A small class-conditioned image diffusion model, trained from scratch.
Model: 32-pixel images, norm groupnorm, widths [64, 128, 128, 128].
Data: 48750 training examples, 39.9 epochs.
Rows from block 6 of a small class-conditioned image diffusion model, named by matrix and row number. Rows with one number belong to one channel. Each number is 128 + 24 x the weight over its row's rms, rounded and kept within 0 to 255. All counts start at 0.
Before each channel's rows are labels from the 100 images, of 14848 (inputs lightly noised), where the channel reaches its highest value: "responds to" is what is common among them. Only what is clearly more common there than usual is listed. The data: made-up waving flags. In brackets: how many of the 100.
# convs0: first 3x3 conv (model.mid.2.convs.0.weight, 128x128x3x3, each kernel summed), inputs 0-127
# convs1: second 3x3 conv (model.mid.2.convs.1.weight, 128x128x3x3, transposed, each kernel summed), outputs 0-127

responds to: offset cross (41)
convs0.63 [ 46 135 167 148 108 121 105 147 137 141 102 130 110 151 118 115  81 127 144  72 139 138 126 147 129 108 116 115 139  71 136  85 138 105 127  87 140 139 171 138 132 131  91 140 155 105 106 132 123 108 112 110 146  90  96 118 130 133 105 125 148 135 132  54 120 130 131 153 121 121  93 112 107 131 135 114 152  84 157  99 130 172 137 120  96  57 160 153 127 172 139 117 143 121 155 116 122  98 120 135 126 115 125 126 134 131 127 175 134 121 109 127  96 159 119  87 122 121 125  92 113 119 117 105 111 132 127 154]
convs1.63 [178 108  98 137 129 113 181  80 119 121 164 113 141 129 143 155 185 125 127 135 104 130 111 107 131 131 145 130 145 156 115 133 112 144 139  92 124 153 113 133 143 129 150 121 110 153 147 115 126 141  81 128 129 134 172 119 127 160 137 101 130 114 108 189 155 120 119 113 140 151 159 124 124 121 141 105 109 164 122 126 108 112 128 156 188 205 151  76 118  99 127 149 180 150 117 168 101 142  96 138 129 131 175 116 132 172 126 122 139 137 187 132 137 111 145 147 111 136 124 122 130 137 128 124 133 113 127  79]

responds to: offset cross (40)
convs0.121 [161 129 149 154 113  86 120 125 114 135 101 108 122 160 148 149 150 124 143  61 117 151 150 162 139 163 129 148 127  90 126 118 174  95 129 123 121 131 165 163 124 172 140 131 127 131  98 154 126 118 100 126 117 128 165 117 140 117 158 141 156 120 117 125 144  73 136 125 132 132 105 111 114 124 107 138 141  84 162  64 142 177 128 121 137 127 151 156 131 150 125 127 128 123 136  96 132  63 131 183  96 131 127 134 155 173  95 125 102 132 136 103  83 167 162 104 114 149 120 113 139 172 113 127 116 123 111 148]
convs1.121 [148 115 137 145 103 159 195 108 122 125 132 107 132 129 148 138 125 126 121 124 137 111 166 137 113 147 138 142 106 123 152  72 117 141 100 147 132 173 106 148  81 119  74 137 141  97 140 169 130 105 145 112 146 128 110 133 107 127 117 137 134 188 127 110 150  96 153 127 125 117 117 107 133 142 125 137 162 138 129 105 109 112 107 112 195 151 120 107 149  99  52 160 159 126 139 141  61 147  90 135 152 113 143 125 112 157 148 132 154 129 106 128 125 108 156 191 125 159 132 123 141 134 109 151 136 118 126 101]

responds to: offset cross (26)
convs0.51 [100 118 139 121 126 107  77 105 154 118  78 139 127 163 135 148 123 130 140  75 143 160 136 154 134 106 147 122 115 111 139 125 148 112 124  66 111 151 152 134 146 135  98 143 113 114 118 133 154 119 125 108 127 126 152 123 153 141 169 142 175 159 135 132 136 103 124 151 126 136 106 112 102 145 106 127 149 101 195  99 136 160 150 133  91  89 162 129 120 130 129 148 159 114 143  64 143  66 126 149 141 133 131 135 127 141  74 170 135 118 155 138 111 176 142 103  98 123 121  96 139 164 144 121 113 109 133 170]
convs1.51 [181 142 146 140 116 154 132  94 120 136 132 103 119 148 140 152 215 146 128 177 128 110 127 111 119 166 160  98 144 113  89 126 119 111 112 128 116 135 138 146  97 115 146 152 121 139 138 107 132 120  88 115 125 138 166 142  84 132 116 120 131 122 145 151 162 159  93 129 119 133 134 135 141 126 112 125  54 172 125 116 104 122 100 118 174 188 145 131 128 111 134 110 181 158 159 118 105 134 120 146 126 138 148 119 149 178 117 104 131 133 180 113 125 132 162 140 156 140 133 128 130 131 119 172 168 140 154 123]

responds to: saltire (48); three vertical bands (36)
convs0.89 [109 145 131 152 104 105 140 143 106 105 131  89 127 146 122 136 119 122 116 100 138 105 141 164  82 163 107 138 132  92 143 114 176 108 160 135 103  93 188 114 108 128 159 126 137  95  91 141 142 150 121 104 131 118 102 104 122 143 160 168 139  99 151  84 114  92 151 141 135  72 131 108 126 112 144 127 156  43 143 129 168 100 127  88 150 137 128 157 130 168 126 153 115 122 130 115 155 129 157  89 123 148 111 177 160 154  87 139 127 117 124 138 114 138 128 109 130 133 135 149 173 131 123 132 153 122 144 130]
convs1.89 [114 133  87 137  95 133 167 128 129 130 144 137 104 130 160 127 142 126 134 149 117 115 167 125 156 157 143 173 109 120 153  85 136 131 113 154 116 133  99 143 114 122  94 126 104  67 135 156  97  91 115 139 144 136 128 130 102 113 110 152 145 153 103 123 149  98 115 121 138 148 113 117 135 153  95 139 133 154 122 130  87 130  94 143 191 144 124  84 132  85  68 149 182 123 152 117  63 135  82 131 116 100 137 107 123 147 149 127 156 121 114 135 134  96 147 146 150 162 125 103 139 136  94 153 121  97 102  88]

responds to: saltire (26)
convs0.60 [121 107 141  74 155 133 109 100 156  98  74 112 124 141 110 110  82 120 186 122 151 128 127 119 130 111 139 143 136  78 135 119 116 135 130  86 112  92 129 144  98 146 127 132 143  74 108 134  98 143 135 111 146 124 181 116 105 130 135 120 161 128 140 138 109  91 125 159 144 124 144 162 144 146 119 130 172  99 168 103 130 139 136 111  86  99 139 135 149 101 131 117  85 102 133  97 126  85 159 132 124 132 103  70 151 123  96 168 120 126  78 121 117 123 121 143 144 119 148 132 134  91 150 155 111 141  80 105]
convs1.60 [110 141 119  99 128  95 153 107 126 118 170  95 151 127 130 147 138 112 104  76 139 151  91 123  97 162 144 145 119 197 135 143 143 113 117 119 120  94  88 119 130 133 156 117 142 138  90 121 137 104 176 124 143 139 139 122 139 178 105  87 123 130 100  86 162 137 158 121 114 154 148 152 125  76  66 129 142 119 123 183 141 137 113 132 145 120 155 165 118 150  89 111 153  93 102 146 123 139  86 126 148 153 124 154 116 132 107 138 139 130 131 140 138 187 129 129 111 161 115 129 147 140 130  92 135 129 112 167]

responds to: saltire (25)
convs0.68 [ 58 106 133 109 139 141 175 106 108 152 132 132 120 127 131 111  68 122  65  83 121 134 135 170 122 125 135  91 107 149 136 101 137 133 129 122  89  92 131 148  95 127  84 118 164  70  90 136 133 132 153 111 151 137 115  95 108 122 134 145 133 151 144 100 146 155 164 132 121 128 131 147 143 116 149 142 164 139 136 132 123 117 112 108 168  96 130 141 124 136 109  91 145 112 126  85 131 133 112 139 133 154  99 137 123 106  95 154 169 148  85  93 126 141 153 101 100 147 119 180 133 110  94 137 150 140 156 140]
convs1.68 [180 148 120 130 136 108 125 112 128 123 130 161 114 131 109 123 160 120 189 178 103 133 128 122 177 126 145 124 117 128 129 138 125 141 110 129 121 158 144 128 168 131 140 124  87 108 120 102 109 110  60 154 125 136 161 122 136 119 133 149 102  96  87 183 140 104  81 126 148 128 165 124 130 115 127  85 105 145 123  97  95 138 126 156 143 172 155  67 123  96 118 135 178 188 141 125 111 116 112 122 137 137 115  83 115 184 147 125 134 124 161 133 135 114 136 133 129 136 119 117 139 129 131 134 119 107 123  78]

responds to: offset cross (39); border (27)
convs0.3 [101 122 103 140 104 120 155  87 105 111 142  82 135 122 123 120 111 126 104  65 104 135 134 124  82 164 108 118 114 139 149  97 176 143 137 108  96 125 104 113 111 161 137 151 128 104 101 128 144 141 102 120 127 135  98 100 123 194 126  99 117 111 117 113 161 125 157 100 154 131 125 157 140 139 144 162 161 120 125 162 162 131 119 117 184 117 138 110 113 122 113 149 144 104  87  74 170 112 131 137 136 138 127 170 114 155  85 109 142  89 146 122 131 132 144 136 137 111 143 187 167 143 168 118 154 125 143 137]
convs1.3 [123 139 153 125 143 124 113 131 136 131  72 130 107 133 118 110 125 121 150 170 126 111 136 109 143 176 169 165 109  84 122 143 118 108  92 189 121 126 160 136 111 128 104 125 107  81 139 105 100  79  89 123 142 139  99 129 113  74 137 150 129 105 116 132 122 154  99 140 128 134 102 109 134 164  63 118 107 121 127  74 108 191 140 129 121 129 124 132 125 132 117  66 158 162 156 115 116 122 143 133 135 135  95 111 137 121 131 115 102 137  94 126 138 140 158 136 170 128 125 146 139 127 110 191 111 125 155 126]

responds to: offset cross (49); upright cross (26)
convs0.79 [140 120 143 150 133 113 145 154 120 126 111 123 146 150 143 144 154 107 109 102 142 160 152 131 117 134 110 121 136 103 126 136 139 101 145  87 139 157 145 139 138 156 174 132 143 134 117 188 178 102 161 178 122 131 113 115 142  85 191 117 137 147 158 146 124  42 132 121 150 133  74 116 106 146 109 122 142 103 147 147 139 120 150 131 124 130 142 158 122 126 131 132 138  95 115 125 186  94 156 174 113 127 127 159 149 139 102 134 134 135 120 148 108 186 128 103 125 140 137  89 132 151 157 103 112 128 124 178]
convs1.79 [147 122 133 131 102 159 183 101 127 133 165 107 118 124 132 174 156 133 154 152 126 114 142 144 125 154 147 124 132 124 125  94 154 125 123 156 126 147 123 130 101 125 122 156 123 117 149 123 128 140 116 119 144 135 170 131  98 150 131 120 138 148 134 147 148 149 122 119 133 132 152 133 142 143 155 125 109 162 125 145 100 102  85 119 225 173 139  88 136 107 120 122 156 157 148 166  65 158 106 145 129 113 153 112 132 182 139 126 147 130 145 131 127 100 149 161 132 173 137 129 128 141 106 184 159 120 118  57]

responds to: offset cross (42); upright cross (31)
convs0.80 [107 144 154 132 119 104 130 136 117 124  85 156 137 162 126 144 151 115 131 125 112 131 137 175 141 132 151 151 119 109 135 135 122 106 122 123 154 137 175 171 141 147 141 134 169 179 128 108 158 126 142 128 158 121 141 135 149 121 164 145 141 143 137 111 129 111 156 160 143 119 142 108 117 113 117 131 141 117 185 121 126 176 167 152  94 148 137 165 156 166 137 149 117 126 140  88 140 106 127 147 122 129 141 130 163 154 203 169 121 148 156 114 130 179 123 129 107 138 159 100 128 187 125 127 127 157 104 204]
convs1.80 [178 108 122 156 121 176 170 100 118 126 162  80 134 120 142 195 190 143 116 148 114 117 113 126  98 167 110 101 131 156 147 111 153 136 139 108 116 147 117 128  97 114 129 160 100 142 149 149 138 168 103 102 116 113 171 133 105 149 162 111 125 131 131 177 132 160 135 110 138 119 140 122 140 122 145 107  86 163 124 109 121  95 118 133 196 197 141  99 128 100 120 151 139 159 125 137 104 148 113 148 127 137 155 138 118 154 130  87 151 125 166 129 131 122 148 137 116 151 140 122 126 152 109 146 151 132 125 140]

responds to: saltire (72); diagonal band (25)
convs0.93 [ 99 116 157 151 124 140 115 173 137 135  93 129 123 153 115  99  95 108 142 120 127 127 131 169  98 147 110 133 129  79 131 116 165 124 116 143 132 125 174 137 112 153 100 134 160  91 117 126 122 165 174 153 147 112 112  96 108 128 137 150 156 137 169 125 126 122 145 148 103 114 113 139 145 119 133 143 166  63 181 113 138 162 128 101 119  68 135 171 170 119 146  90  95 133 170 140 161  80 176 121 138 132 124 127 178 113 128 155 158 115 119 117 150 149 118 141 141 119 132 121 128 137 107 136 125 139 109 169]
convs1.93 [120 143  92 122 123 108 178  52 127 127 171 134 128 127 159 125 176 124  87 111 112 145 137 140 120 142 148 170 137 142 111 123 112 137 119 110 146 154  89 128 128 130 130 130 140 133 115 143 136 124  99 129 148 138 177 124 111 165 113 106 107 142  96 123 159 117 148 118 112 141 157 106 126 132  34 152 134 133 125 173 102 121 115 144 162 182 141  98  86 136 116 157 181 121 129 143  71 128  93 143 140 111 172 120 112 147 120 141 144 122 161 135 133 125 131 126 107 145 123 125 132 130 136  86 108 102 125 106]

responds to: saltire (56)
convs0.100 [ 93 135 153 140 137 119 113 133 137 120 101  92 118 101 143 103  77 117  69  94 111 111 139 132  88 136 125 115  92 128 118  99 151 132 137 136 107  98 133 129  94 122 108 108 162  98 137 143 118  81 162  88 144 113  73 106 125 102 135 141 116 126 167 115 107 116 161 122 126 134 104 154 163 152 138 139 179  96 148 156 124 106  97 104 117  58 122 144 128 120 110  96  67 118 130 136 164 101 154 102 114 129 121 137 131 105 104 132 148 108 103 121 120 174 118  89 123 102 127 144 126 104 123 123 133 116 141 179]
convs1.100 [146 148  78 123 104 118 153  93 130 130 154 163 132 138 133 121 149 122 157 152  98 135 110 108 141 132 150 159 131 139 110 155 111 126 139 124 131 152 121 125 146 129 173 128 115 122 116 121 117 148  78 143 132 143 198 121 131 157 117 122  87 132 107 140 146 127  99 119 138 163 191 118 128 105 110 114 100 167 122 151 104 139 125 153 182 180 167  70 123 122 154 156 190 153 136 175  88 123  99 130 119 127 147 105 127 168 155 123 140 125 172 124 140 114 135 123 112 153 120 133 132 134 135 107 140 114 121  77]

responds to: saltire (52)
convs0.20 [ 74 110 171 144 105 136 140 135  96 122 135 127 116 107 142 118 112 117  92 103 122  99 151 149 108 124 137 120 111 143 174  88 152 134 140 143  95  99  95 120  82 113 126 109 186 108 118 148 104 136 158  98 156 132 105  94 115 166 141 132 116 134 171  97 148 150 207 141 136 114 152 145 143  94 132 133 158 107 140 161 134 131  86  85 134  76  98 156 120 107 116 137 136  71 122  92 135 131 123 119 140 124 158 134 119 113 144 127 168 126 102 121 112 146 144 118 103 140 137 153 139 131 107 130 177 127 141 142]
convs1.20 [157 125 108 120 139 103 100 105 133 125 113 138 122 136 115 126 130 119 182 175 119 131 141 104 187 129 125 149 113 116 108 167  91 137 115 114 177 138 147 125 164 125 145 128  78 137 108 115 109 109  81 152 121 139 169 125 157 131 150 158  89 113  92 171 135 117  73 120 133 132 163 120 133 144  82 101 125 131 122  93 109 145 152 189 104 158 136  65 125 109 164 136 153 196 107 147 106 118 132 119 150 130  93 104 114 133 148 137 115 129 141 137 140 140 139 131 111 120 120 136 141 133 117 128  87 141 126  92]